config = dict(
    model='image classifier',
    train_examples=145000,
    image_size=48,
    crop_scale_min=0.8,
    num_classes=20,
    moe_every=2,
    patch_size=[2, 2],
    loss='cross_entropy',
    optimizer='nadamw',
    learning_rate=0.0014,
    eps=1e-08,
)
Rows from block 5 of a small image classifier, named by matrix and row number. Rows with one number within an expert belong to one neuron, the router's apart. Each number is 128 + 24 x the weight over its row's rms, rounded and kept within 0 to 255. All counts start at 0. Numbers have three digits each. After the name is the row's rms in percent of the matrix's.
Before each expert's rows are labels from the 100 images, of 14848, where the router gives the expert most weight on average: "strongest on" is what is common among them. Only what is clearly more common there than usual is listed. The data: dead-leaves pictures: piles of overlapping shapes.
# router: router (model.blocks.5.mlp.router.weight, 16x256), inputs 128-191
# up: expert up (model.blocks.5.mlp.up, 16x64x256), inputs 128-191
# down: expert down (model.blocks.5.mlp.down, 16x256x64, transposed), outputs 128-191

# expert 11
strongest on: ellipse; small pieces
router.11 092:125139139120137172151073147105149137159157113105173121150158085111094100154141141139125108101096145119154140136118137138130112147175154140127140129147104167145150154176101137138121099157105176
up.0 108:145117181170095145076110183133116120128139167125134101113144117140133129107131090108146123139140136141175119138148128113095187097103132150119084122124162164101117136096127120118117091128136093
down.0 115:110132132114105156156132123121107096132149098121148122155106089113108101150128111142125153106135151122079116137142129105113124161169133163144184111102085119093153162161156153150109090153111110
up.1 080:138105118125097123103112142143118179159148144111175133144106132126123065138120116091082149134133142151111107139165123137176138124131143142145088166132151145154140116137122099093136156137117154
down.1 067:141125129136160112101141091107132173150133127143129129142141146157073145109106168149154137142121112086141124129113141149154135097142085152150119127101157145108122129131181111143132108107118163

# expert 0
strongest on: large pieces; rhombus
router.0 104:162135108116097184151133098107166129139075130103117137126143153154141137105105125128138125145156148152147158102117107123122111151106103139144116093140136094099143098128125146090137129146127120
up.11 104:159119178137119160123120146093097123136098128120131120119135105145149131153112107081057155146125131163160102095176156157119165121116111122139117120111142124141139131146126112164105114150146106
down.11 085:158124072134142095118135092151130147093112131091173140164151158100102137136109155154145155114130125076153078100097167152109110116134095139176149100139115122126117098102109107179110065112151156
up.12 107:126156134132126142168170136120138113083052175147108137110112124129151174141138121129137129098116163126157126126132104115114082147158101133135119145136126106126097106109132142115181087120173128
down.12 120:169129109127147112097142104106147153144095088134155126138160162143103131120105144141153153139114157116147114112096112135161124115130106165141158111151138146132148119181149104131151116119087128

# expert 8
strongest on: large pieces; hexagon
router.8 101:112151130101079065137190115123083117095086166121110092142133101119128123120115144141116091110122133121121129154123149154102133126124111129125085111134129119154059056110130147153115132124160101
up.0 093:131155120123145108137114152124113147133171102147140114143116084126152107085126121119116109097102143134114128177127098159149127143127168113103130157128120154127107137148108097139122143136110153
down.0 134:162125096089125161189142111147099134113145137159121133142130105172141147075135154147119154167098085101130116149123107121147107129097102137120135179096108164085150155117156092138097161105140140
up.1 139:119115113155132054170143130110112118134093123129171146148126098127149151126161189140124142116112174116106109165118121146132121162141150121112122099122142097139141128107183148125120163126129134
down.1 115:154148117107087096087130090132157128100111117086164167148099144137099136116131132136160141132137137107150118103105151151133123143141107116130187106173128113104123109165147138166154098166136155

# expert 2
strongest on: large pieces; ring
router.2 102:119149143129140108086156147147069122123163132138096163115070103118116134145147146155147162107109111104119130108131121128122132112147141144144161169130147157139125148162134115148132127138101138
up.11 120:129116166153150160171150128132103134145087114120101130103051122127139123139090101111120121158143110139117097086139168108115150104118144161136136145106113139095127117123105120121132098132117108
down.11 128:162176083099125075112142094124155155134135122140105137133155128134145133095126170157157117132119114097177094134104148143112120120101131103120127083161159138095128089099140138156163117110157140
up.12 121:120160125125131137105153114133141173119168136154127193148126134190117138115124097137138136176164149118117142177139136104138121134117164159107129134140074136144114159158126075143134128086125098
down.12 121:142134153134145144126091169149188123134119122115126126097130167139122177120115118085131164134126136145163147113092121120139090139143086141150121132126110146064092125117156106135126177145128086

# expert 7
strongest on: large pieces; ellipse; aligned
router.7 107:140128115152161187124110101096177087102158161152097122116129161131165141156134114125121130095102152140146089137083121093129134151162117121126145092111141113132109160078140115114115121130161109
up.11 091:131107135159146117102113131099177125182139106148164159119184133103123127155169143109113134164165120117090094152143125125153115124099137101152133136106130106149166142167132108138101159105098130
down.11 078:084133166160164115120073159109131117115149146141134148119116154090149167150083123104095094134130143141105172149141092165090138098129155093112079150139164109105114125114108130108151155103139120
up.12 095:118122144115145140135093167161111167136156119128131141133184137163119137118103112152129115135110148117134133138135111119152087166126158148135166164139082111122146122157167086140105125099114170
down.12 090:130139139117134153152105082126099138126145114075124143153150110166103146098090155137138164149114141147119119151124164129160143128098101180187111133121128142092146155098134086123125132129108133

# expert 9
strongest on: small pieces; square
router.9 093:144123090096164122125079120098098132133149144125102106153062097168134128099113125110102161117113121154125151081130109185156141121104155122111131194146147169106159162118150146124146152134157107
up.0 094:123089163097099139129158115118183109088105156095110106136142107090100125126109111128128158107097135115130121118077114152102109101166124145099131166123135171109100118104113120166092124141157101
down.0 101:131167137147152089082114105101155141099083134130144117100168115096136122177129107125135124102161124133155112109126148145106170125170153099145118083147156099158084095133129131138146098139123117
up.1 095:134147100151102116122155099140137111138127114107074114148135140090126144142145121118106115106105125153106100111111140127124154130148137120126128150115138135105096125116082153131155095173128107
down.1 085:128152130151097122121098107162125112097144147138062159150183122102150153139158124132114118145119100116156123145142182136099159122143141093145114148175133105159086088086118121148141117105156098

# expert 5
strongest on: tee; aligned
router.5 097:127120110124102103141112114170140143175125065119130117182124144115098108140137108111130137126124170144120122116134149121131137094118148126092132188131151128123157137174101112158142153101069152
up.11 086:132111099144128107125159104127142100104134145191096106137132067110122161133097128119143146093106135156119141118121108086097129116130127134141067136110153124145077140109132139144125116173155076
down.11 100:161145113110106107106151093113105108137132110140115131132156114140092119135138150186161153124129134091161082097094159097151134128135118158108174119136132114137078118114149154162102078109126139
up.12 103:130128102120114122152150091137142061121110149146137101118147107095103163128112127103122106071088115151104134133125087152107159135134100104133113094099155138100103082096170196100092119163136118
down.12 111:169150115099125103107125098123136144140139108151128163126142137119121149142141167147156145133140152106153107088096134144145125111113144152107153124154155118134085110122142173155139102088117152

# expert 1
strongest on: small pieces; arrow; pastel
router.1 104:126135163170169173150109134137096138146093118131120117098144149142151113114141127131129125143155086122150104115154106107106143087138137142178102121154113097138150113126091133124149096089094180
up.0 138:072134108094158136109135116092151138080138126139111123165124159145112158130116141182176097170147118070169132125133096102103077117117118127085165139157110112159155148137142133148113140122113149
down.0 120:118054153131074186151152139122121126082172130123120163153131160099148146143098112122120113109150121143123149145127134145107153158095147116106138174151072097120135102109121167118096155118137148
up.1 093:151108099102167096145126068157125095135128120090103124164178113119132128106141192140117123108121136136138126125103127152163146141110113124156138121133148082138126109123142142110126159204127135
down.1 087:159108106096143136106119129132096093158088103169091108140190171138116152088108084158119108107152125118127106088113132100121107105168172133100147114138121168158077108145153156140135093122102078

# expert 10
strongest on: star; mixed sizes
router.10 102:167165108182143207122097102140131152171130105115169106162112156156117126160124101092106116151129150159111099126108113149115145115119122139111145100122088118090152129110157142086123120097096145
up.0 098:132099121123112163109145094103127136102131168141150159127118112171147150160143080142154120186173128088145117141090104109133081100104145151066159149132092082140149152102120075188139100107177116
down.0 102:104105125143086149146166125134077156123148107148105126143113145110086114122126142105117111143128161150087124126136101132108150095107177160112127173117141125105104131108110137098093141107099104
up.1 082:123130136131145119111130128152118171138123127129103119130149091169144152119149093125143114217212155129144143143142099140136144133099138160119118116151068079118103094144126109122158146076094128
down.1 071:140145142126159095105145143160151149167132122105089157085133076155141129115106151131132170135107085125140132154127172096098130143131121105154108101147129162120121125132105120120153084127130113

# expert 14
strongest on: gear; small pieces
router.14 103:121155158155130147129097125143146154168144103159169157128137143150137085130114096135140112168163151112126126167129124103123101092113153122104126137163088139164147148163125087162147119077093188
up.11 072:109107115148118176138105097132150124157146124133177146138145088148112091144164143135153146149141115122144175143110120137127078120124128131111134107128118130150141142164133104107151136086106139
down.11 067:137102127124113110139130113158122146130073136135088126148141161148127124113146114125156169131098102114136113123151164131164116118104119116121160094138099150161107100107110113140158134098122094
up.12 112:075143142114143149111150121071140109083140121115079122128142134124129138129151119146151102120113129092176126105152117112110114114141131097137125150142126122139109098116112136165153100121114127
down.12 107:112092148146117165163142163140170102153157120137120151131125136120143178141099096100122134104129135184126155113140118130143114132135113115118119187166114118104118099086138128094133171120135151

# expert 12
strongest on: crescent; grey
router.12 119:137120093130132103144142104169157091123123112111133115073081150127161124127125117133133183123137156138104126145101118122125094107104089091095122128161129115093144106109153134078162151107125168
up.0 104:089138117096149138151161113134122110131107122115125093160123110131101148127123171159162131100135114120129152139139095122149111163106128150141140081108134067163112097128096183125128146140109149
down.0 095:149113144123107141141068149167120118092140165164079173154121110135115139136111149124109164096174120111109134133131124124133127101099109107184138138111111127140111135094139112119083134097146121
up.1 093:166100138098094168145140155141117115104137191137106120120091112086105147134097140117112089141171100125150135141141200126115153129125106170154138135147153155128150139087087116109147102131170110
down.1 081:148143144116184105114092127131156150091158123102115176104128160141139141116091124136105102129128150130141141179116144183110184160130109166101102120094166122124100120132129086142102166093135135

# expert 13
strongest on: gear; large pieces
router.13 111:131127158142126159123096134161076165159142091109160156096119168094168120180126100115112155119137162129107097174149141111083137114147103098097100132137114158102126144151145106113100121112107107
up.0 085:087140117135114162107093085181132110117148145127133157136092110108144108176127151156165089105108126079133158111163155102110115132139128106141152139132125116167108144133146138165109125157136113
down.0 068:100122129147115121133162107116115159101203137120144126147155117071101095128078159136112143125118144130118111119130176165112153114137127142163144120112112079114166138109120159128115151137101207
up.1 097:107094112110136196129105110182097119129133113103130135126108148120126122136144135161169102099132144119142139098127089126148086137153147122147174113156094142132091102117134171105118143137143124
down.1 087:126126118132158141134133122126157151125179140117096114150140145093109120107090158122142136127102153135159115151146134167121138111140126133112137174118155104091172098154101153087109170152132158

# expert 4
strongest on: triangle
router.4 095:135143171149157131171112156136135121162105112099146105131187154100159113142130157111128112115133124141138127160159119146146150143080140128177095117136139103106132109108110154146152090102102143
up.11 088:127118124087114121128189118140122134141133125118098136149164156133099140117110102138136125130155137114101110133103134144134090123135120172078196135145076101140103102161135078103154136091124121
down.11 079:123117159120151091103111124135163127114127164133134120098118140107142138158143129112110133072149133129154138128134156134119103109119138096114112093123152108141086113115097152116141138145142110
up.12 099:105157127126100145109200137110164153140118098128129123130124157163083191145094097129145111137139101124121129081132109101102131122127125168111179110124113129122135114160124113125107130113100108
down.12 097:125154151133150093137096114138152149102124177110130129093099131101173148124135131108103128148121100124151151150157118144116138157116140082124074116147150122107132109081087114123159140116201116

# expert 15
strongest on: bar
router.15 088:127129164129126146155090141123157149169106106106097101100119168115099073110117113143161128120131095121145131094112103148143123083123139135134145106150133118112102109169117130144140145122081176
up.11 097:104066109119132132143145115117171127125112131152088127181109113109106128087130170155158111126125119112158141119101115127132132191114138121173137135088162136149144144125128177152092124144132135
down.11 089:100086132117156167110145174137107095152120131151131127165109161097115166156138107142105085119150118144124141120118103152101084108107155110094121148144105109136107104145097184128117163123118114
up.12 088:137148128132089124087161130098075098098183164137112148125093167159163122108136103135122112148132133137144160119097155156097153136095123109104127116118145143145095137109189111107088123140187070
down.12 071:164127107102120114118108105095112125148123070184136182191116100146111102099139144144131174119150148108131139133124159128156111093095116152122132156113135160123121137127123118129111111135102106

# expert 6
strongest on: large pieces; star; cross
router.6 092:127120149151106105126104154187122109166153078122110104127145148110144132149094157101112130093099138146113123089124123134174141114120147127146131092106155135111118144139136149117119130167099073
up.0 095:109111112103135115190180126115164126130127105119134128172140103082137119134110151128104130123114125124103132123144126118135159129165117100114142109126135129129092103105115109124123094158113129
down.0 090:152138133143140098146139088126153146143134142155127147118177117131110129136131177186172125149120117110188085093105146149129118120096145150111148073144183127129135121102144137132159115091128142
up.1 098:115120060107135155151192103125197157147154100128089152137139122133114109129152120134137136136131118125099151110091169107111128119177123104118200095142129168144124099165127100122137118131095129
down.1 106:157149121110137103117124122130155142165107095093112120113146107149136159109100152138152125155101101116118125149101152128147109154099146119108135080177170161085141121145153110168161111128109134

# expert 3
strongest on: small pieces; circle; hexagon
router.3 084:121080140127131093117081155080143138097142173086166167169142060156092162117116109136135142153152123107149153125129096122117103099113140150126161179144101117136178166095122113146140126121179105
up.11 122:108153111094115087189193097119133101109086146147050112106068145109121140133126161142128128126124112114074132105131136129107113133140101126118136102121101137146085118112136135134136086149145085
down.11 167:172152088110141098092087089112154108120130124108147151126123120117124168141128121177144119103168151088157075134084152157120137125142124138150142136144097125112114097130142134161134093142118147
up.12 088:137039128139165080131117137125120169147140120133131132135128102135131149098139087116108133165161141147093111101105125175132120126089152139122131175121105122122138140153101096133114124092108133
down.12 069:105102131114141150126187127160121131097134116178097131166167150079134151102105153124143112122143131142143117142148123162131132071086162137111096146111123138126091098128109143088105152126122100